{
  "widths": [64, 128, 256],
  "blocks_per_level": 3,
  "attention": false,
  "lr": 0.0029,
  "beta1": 0.9,
  "grad_clip": 3.0
}
Rows from block 7, named by matrix and row number. Each number is 200 + 40 x the weight over its row's rms, rounded and kept within 0 to 999. All counts start at 0. After the name is the row's rms in percent of the matrix's.
# conv: 3x3 conv (model.mid.1.conv.weight, 256x256x3x3), inputs 49-55, a 3x3 kernel for each
conv.82,075,253,230,285,236,254,250,252,240,262,263,266,258,219,242,273,247,257,272,300,294,283,290,289,285,306,292,293,146,149,143,147,144,151,149,146,140,170,161,174,175,149,184,172,158,183,236,210,242,200,149,202,227,188,221,163,155,154,208,186,184,201,236,224
conv.83,106,158,206,138,214,143,134,119,175,131,126,163,154,112,144,237,214,193,108,202,40,158,144,103,163,77,219,129,229,229,227,230,229,232,235,235,231,211,205,228,205,196,230,236,153,218,195,176,180,173,152,177,197,178,191,231,203,223,219,198,197,208,215,221
conv.84,065,187,237,235,194,169,205,247,168,237,260,253,247,225,274,277,277,239,258,305,323,291,308,298,297,307,305,290,147,163,159,148,171,154,160,175,157,161,150,141,143,137,170,143,165,165,262,193,227,206,129,182,220,168,203,157,145,141,178,152,162,130,177,136
conv.85,107,185,175,180,136,173,171,167,143,153,146,159,134,151,114,170,137,91,119,100,208,117,88,97,105,121,120,122,236,236,234,230,231,238,241,228,237,205,199,227,213,195,207,194,229,186,196,192,206,177,183,197,181,185,197,203,201,198,284,242,219,196,211,201
conv.86,135,245,233,272,244,239,254,227,230,282,204,226,214,208,177,192,162,193,232,192,212,209,195,176,202,193,184,201,179,175,178,175,171,177,175,175,181,163,144,178,159,150,151,158,187,155,197,216,206,217,247,224,205,224,216,154,154,149,163,159,116,161,151,173
conv.87,104,222,175,190,161,187,163,158,191,166,153,151,145,93,106,149,138,123,108,141,105,126,88,63,111,107,102,119,224,223,227,226,217,223,230,220,217,164,168,187,173,150,160,190,145,160,196,199,202,200,229,210,186,211,193,217,229,239,282,264,248,234,239,258
conv.88,093,150,175,159,162,151,150,134,155,137,212,194,167,117,176,232,153,146,109,208,151,165,141,102,150,149,175,151,240,233,243,235,244,232,240,244,233,234,198,250,236,222,238,234,241,231,178,178,154,182,183,175,181,188,179,242,235,228,326,258,207,203,205,227
conv.89,098,152,158,162,171,167,161,162,154,173,157,154,142,140,143,149,159,152,152,157,154,148,152,144,151,152,142,140,230,235,229,237,230,242,224,238,233,218,215,222,218,216,218,215,231,218,190,168,183,182,133,167,201,173,192,226,213,229,246,243,244,258,271,258
conv.90,099,178,169,149,169,135,178,159,159,176,201,152,170,147,150,171,159,159,143,224,181,202,188,163,167,176,146,166,226,237,231,231,238,235,225,229,228,230,247,221,226,233,231,232,214,240,159,146,165,149,123,159,169,141,159,263,255,251,289,255,237,219,237,231
conv.91,082,247,215,249,233,258,212,230,191,228,236,228,229,214,204,235,230,180,212,218,219,228,195,192,208,215,200,224,192,176,191,187,185,172,187,185,180,150,154,173,168,167,144,153,165,124,122,174,149,192,263,209,160,210,189,180,191,212,173,175,202,173,106,143
conv.92,086,161,140,176,153,144,143,159,141,158,148,153,158,155,113,133,145,154,134,155,157,161,138,132,150,151,147,155,247,251,240,243,250,243,239,247,240,225,233,229,220,234,218,224,218,227,180,204,167,196,266,190,173,205,165,238,277,248,243,257,251,241,225,235
conv.93,075,227,278,254,207,206,207,223,196,220,303,317,282,270,275,324,282,233,221,306,313,298,310,300,303,309,321,307,145,153,152,148,157,159,157,155,150,156,158,180,177,178,171,149,200,131,212,200,214,214,202,212,207,211,210,178,172,173,292,218,202,183,199,184
conv.94,083,243,241,232,232,258,240,225,227,218,231,223,240,228,214,217,226,229,240,209,204,220,195,192,211,212,207,219,194,182,179,183,183,172,184,170,175,164,165,164,177,194,157,179,178,157,158,200,164,205,273,199,183,217,184,159,169,172,141,157,155,160,106,145
conv.95,118,113,104,145,137,148,155,122,96,121,168,173,173,174,168,154,141,118,151,152,151,149,142,135,143,141,130,131,220,222,221,234,235,229,225,222,227,233,218,218,232,218,226,219,221,225,160,126,149,141,103,141,174,150,167,198,200,211,212,236,225,230,248,228
conv.96,111,147,162,151,155,142,154,119,136,139,163,178,167,176,134,162,174,148,140,192,174,188,192,185,185,168,191,153,231,223,226,230,233,232,229,219,229,240,237,240,234,223,229,223,216,210,173,146,164,162,126,161,167,145,169,234,221,228,166,197,198,235,208,210
conv.97,167,134,191,208,175,198,230,164,195,232,155,217,206,180,193,191,174,170,195,183,207,207,189,209,195,196,189,217,227,190,194,179,202,187,177,197,188,241,238,208,279,285,222,208,229,193,201,226,220,224,296,252,217,259,259,202,183,201,168,138,129,191,125,118
conv.98,076,229,237,286,190,226,223,218,202,244,208,226,223,218,220,231,220,192,189,234,243,226,244,254,251,238,254,244,211,214,218,219,214,204,209,214,194,169,164,184,182,164,176,184,184,172,174,174,188,170,131,159,170,166,181,144,170,140,167,208,179,169,263,217
conv.99,061,140,94,189,106,51,198,147,72,241,146,135,171,146,137,164,162,114,233,236,254,219,243,231,238,237,219,224,184,199,188,211,213,204,206,212,205,212,211,183,194,166,207,183,202,199,201,162,201,167,104,137,201,148,192,160,187,158,207,231,201,206,250,191
conv.100,121,268,220,230,257,254,211,222,234,266,214,195,210,212,192,233,205,243,199,185,225,212,204,209,211,182,189,234,168,174,179,173,173,173,173,169,182,163,127,226,162,146,176,167,206,122,178,206,196,205,243,221,192,218,209,177,173,177,197,201,151,194,145,156
conv.101,093,180,149,194,167,176,162,195,160,202,183,118,168,120,113,151,132,145,146,142,127,167,123,111,126,148,117,148,248,235,242,232,230,237,243,235,237,223,163,249,202,197,199,202,244,203,188,185,181,193,186,169,180,182,167,222,227,228,319,289,245,260,249,264
conv.102,073,253,248,242,270,215,236,229,210,228,237,240,254,210,233,295,251,219,195,261,225,259,253,240,242,241,268,252,143,145,141,150,153,156,152,151,152,175,147,188,178,150,186,179,196,176,198,180,202,177,136,176,203,176,194,145,110,122,152,130,116,143,144,130
conv.103,100,167,162,167,140,178,176,180,162,136,139,174,109,146,151,147,142,81,165,129,120,89,112,93,98,132,110,94,232,230,235,230,242,244,231,231,237,216,217,214,226,184,217,230,174,243,170,127,188,163,115,153,185,152,166,202,189,208,238,212,229,239,270,263
conv.104,097,157,185,133,163,150,185,184,169,145,123,108,102,130,123,70,178,83,156,145,113,138,144,114,124,153,110,129,240,237,233,239,238,226,238,236,240,214,241,181,199,193,225,213,186,224,162,172,170,159,169,173,181,165,168,226,248,253,207,257,305,296,311,286
conv.105,098,167,155,157,155,161,173,151,153,174,149,141,144,148,133,125,146,118,156,139,147,123,134,132,117,136,123,127,237,240,234,232,238,236,230,239,236,220,208,234,214,209,223,211,229,208,190,163,170,163,114,148,173,150,182,216,194,205,233,228,220,234,240,235
conv.106,077,224,223,239,200,223,197,221,172,206,284,261,264,246,231,269,266,236,233,258,250,277,233,216,250,261,243,266,198,185,180,176,194,170,172,167,167,143,177,159,169,185,157,156,168,141,161,209,147,206,289,210,169,214,174,205,223,225,232,234,221,186,127,156
conv.107,076,174,134,77,205,259,150,194,213,200,230,181,135,202,173,179,219,201,216,196,172,169,173,170,190,198,192,229,217,199,208,202,214,206,201,199,206,196,217,219,225,255,198,187,227,181,166,207,155,214,301,209,168,220,177,234,264,289,213,243,257,177,115,135
conv.108,090,165,161,117,171,176,136,118,144,172,156,170,151,194,141,131,138,145,135,136,209,193,189,180,156,169,133,157,238,233,244,246,232,233,234,231,237,262,228,253,247,209,213,212,224,205,171,192,164,182,208,185,157,164,164,243,236,243,106,206,185,278,244,249
conv.109,088,186,130,172,204,189,172,159,179,201,124,82,123,73,106,149,91,130,96,112,106,115,89,84,110,73,93,111,241,240,245,243,240,245,236,237,244,211,192,254,203,194,216,209,223,191,190,198,181,185,211,191,180,189,173,215,211,218,232,239,205,257,220,226
conv.110,112,135,197,147,212,189,182,204,153,197,160,129,113,180,116,105,100,202,113,126,97,139,151,102,85,118,83,126,236,227,247,235,232,236,233,224,233,212,186,221,194,185,164,182,201,160,180,205,192,188,204,188,191,168,181,228,210,215,179,198,161,160,170,159
conv.111,084,250,221,243,227,245,243,219,239,217,230,235,233,235,211,243,206,235,240,206,215,230,205,195,222,206,206,222,179,163,166,176,173,165,171,171,178,155,176,160,169,189,163,173,175,157,161,211,167,197,287,213,171,228,176,161,178,176,146,162,164,190,135,174
conv.112,085,251,214,225,213,208,206,232,212,236,253,250,217,211,233,233,249,177,202,268,270,244,242,239,236,250,240,244,155,169,165,162,160,177,163,161,159,158,150,177,169,136,176,174,172,165,256,200,233,219,129,185,251,187,214,133,143,128,219,215,185,160,211,174
conv.113,111,123,178,156,135,122,150,171,82,147,186,172,166,153,164,157,165,118,149,192,196,176,162,134,149,183,147,184,224,232,217,235,234,231,222,234,225,223,202,224,213,218,206,183,234,209,174,155,186,158,130,170,187,172,200,214,216,216,264,234,217,192,234,219
conv.114,115,122,212,166,175,143,181,142,139,181,163,159,193,175,160,142,164,171,136,194,163,208,196,199,188,167,188,173,224,231,223,227,229,234,223,230,227,265,209,223,204,233,210,200,233,231,177,166,155,163,133,158,187,165,177,251,246,240,200,227,214,243,247,225
conv.115,120,265,244,273,192,257,254,251,227,268,235,239,271,232,224,221,236,237,239,207,245,231,206,219,218,253,218,233,181,172,180,170,175,170,172,172,175,190,170,202,177,188,177,193,205,190,195,221,207,232,286,229,197,233,214,150,167,163,208,184,152,153,142,172
conv.116,074,208,254,201,241,179,228,226,208,257,281,253,241,272,252,270,230,246,203,298,312,266,301,289,244,276,276,286,143,140,147,158,151,152,151,151,149,179,167,168,164,159,164,175,177,160,214,192,229,182,136,186,231,178,254,181,148,148,187,161,145,147,178,147
conv.117,126,144,197,153,160,157,177,178,151,187,132,141,126,163,121,104,119,133,145,137,151,139,146,112,117,149,122,146,230,228,230,227,225,236,236,229,241,207,200,211,208,189,187,208,205,196,154,134,137,166,134,155,183,156,173,224,226,228,225,236,230,293,291,290
conv.118,098,172,142,180,171,182,175,169,162,183,134,118,117,99,129,147,115,104,111,116,131,110,91,105,101,114,110,107,237,239,235,238,233,240,235,242,237,215,195,224,212,202,223,212,227,206,179,149,163,162,122,159,186,158,169,187,183,209,260,249,242,239,239,235
conv.119,078,275,183,258,220,232,204,217,225,222,274,260,267,260,250,240,257,255,256,289,270,268,287,285,276,275,271,269,157,143,147,152,154,142,159,157,151,164,175,173,159,151,180,176,165,174,228,200,236,207,139,188,247,195,215,138,137,135,164,156,160,167,200,195
conv.120,072,214,218,301,185,206,248,246,195,221,274,305,264,255,239,286,277,246,267,296,316,283,306,272,269,315,296,278,153,158,143,171,146,152,147,161,154,160,160,151,150,169,161,144,165,169,205,182,199,189,155,175,204,174,196,152,140,141,218,152,137,97,148,128
conv.121,080,225,257,243,232,231,213,213,219,217,265,293,267,244,242,307,270,238,237,257,261,276,249,230,262,264,252,283,176,163,172,163,157,153,166,150,165,144,167,166,179,182,152,172,169,141,150,197,142,202,320,223,141,219,172,194,220,224,207,215,219,191,136,137
conv.122,085,172,167,132,181,147,160,142,150,118,151,157,157,162,136,150,169,144,172,157,126,167,149,123,142,141,130,156,221,226,234,212,241,221,219,210,227,197,218,213,219,253,199,221,195,203,174,218,174,216,294,219,170,220,169,251,273,267,228,254,244,192,163,203
conv.123,093,144,104,161,166,123,126,126,113,121,153,173,125,162,159,192,173,126,163,211,199,193,203,189,193,190,194,187,211,213,218,214,225,232,212,222,226,213,224,214,218,216,235,207,222,220,199,155,182,172,140,155,190,177,189,203,197,212,206,218,228,214,217,212
conv.124,079,239,248,221,236,213,243,210,227,234,261,269,266,250,248,262,262,257,265,264,253,297,256,246,269,270,256,285,170,162,167,163,163,153,175,158,159,148,158,162,150,191,154,145,158,151,153,208,141,224,314,231,158,218,181,210,223,215,218,217,196,197,139,182
conv.125,083,153,186,188,144,169,167,172,153,159,122,133,132,107,122,119,114,113,137,116,111,117,96,80,100,118,110,126,247,237,244,232,235,234,235,238,233,204,205,221,211,221,201,222,221,214,176,207,187,206,249,197,180,206,189,205,226,228,249,243,230,214,205,218
conv.126,059,122,109,134,87,69,126,141,154,245,138,111,161,136,132,187,150,239,300,175,165,140,208,193,183,193,229,218,187,208,199,207,203,197,200,207,212,222,202,227,209,200,235,219,213,230,196,174,197,181,147,161,203,177,183,149,172,154,222,245,201,204,306,274
conv.127,076,239,218,217,239,205,220,187,205,226,274,284,266,292,260,258,281,281,257,286,285,282,294,295,292,282,303,289,157,149,154,156,147,153,156,158,155,161,165,175,166,191,183,148,182,133,211,202,207,204,196,214,201,194,208,169,159,157,154,151,147,184,166,157
conv.128,101,157,146,144,162,162,149,144,189,148,156,139,154,141,135,141,145,164,155,144,127,142,129,118,126,139,130,138,208,201,211,205,197,214,215,206,224,219,202,206,210,195,206,214,213,224,183,160,182,170,152,178,181,169,192,174,155,171,163,165,169,214,202,210
conv.129,101,214,252,233,239,256,247,241,272,205,229,234,215,212,236,272,193,225,228,231,215,234,233,220,233,232,236,222,177,170,175,168,174,167,177,166,171,185,194,163,184,189,182,208,149,187,194,226,198,238,298,252,203,242,221,166,208,211,119,154,201,181,171,174
conv.130,107,188,162,165,165,183,167,120,109,200,161,198,186,156,106,155,162,169,51,151,160,158,147,106,153,126,153,146,237,234,227,235,237,236,231,226,229,217,175,257,243,222,173,186,264,195,165,178,165,175,214,172,137,164,157,219,211,195,222,197,108,141,140,165
conv.131,057,260,253,259,262,227,249,260,256,286,258,259,225,263,275,260,248,252,230,233,244,211,250,286,231,225,248,230,188,200,192,196,203,188,193,207,198,182,187,171,202,210,162,179,180,142,197,196,202,186,165,182,209,189,206,154,124,153,144,117,132,142,190,167
conv.132,090,182,277,216,204,204,231,238,228,215,238,245,220,258,245,230,231,242,240,265,267,253,269,286,256,263,282,243,153,158,148,162,155,164,158,162,142,164,165,156,163,160,167,166,157,153,260,220,235,225,155,218,258,202,226,175,140,156,179,143,171,141,183,170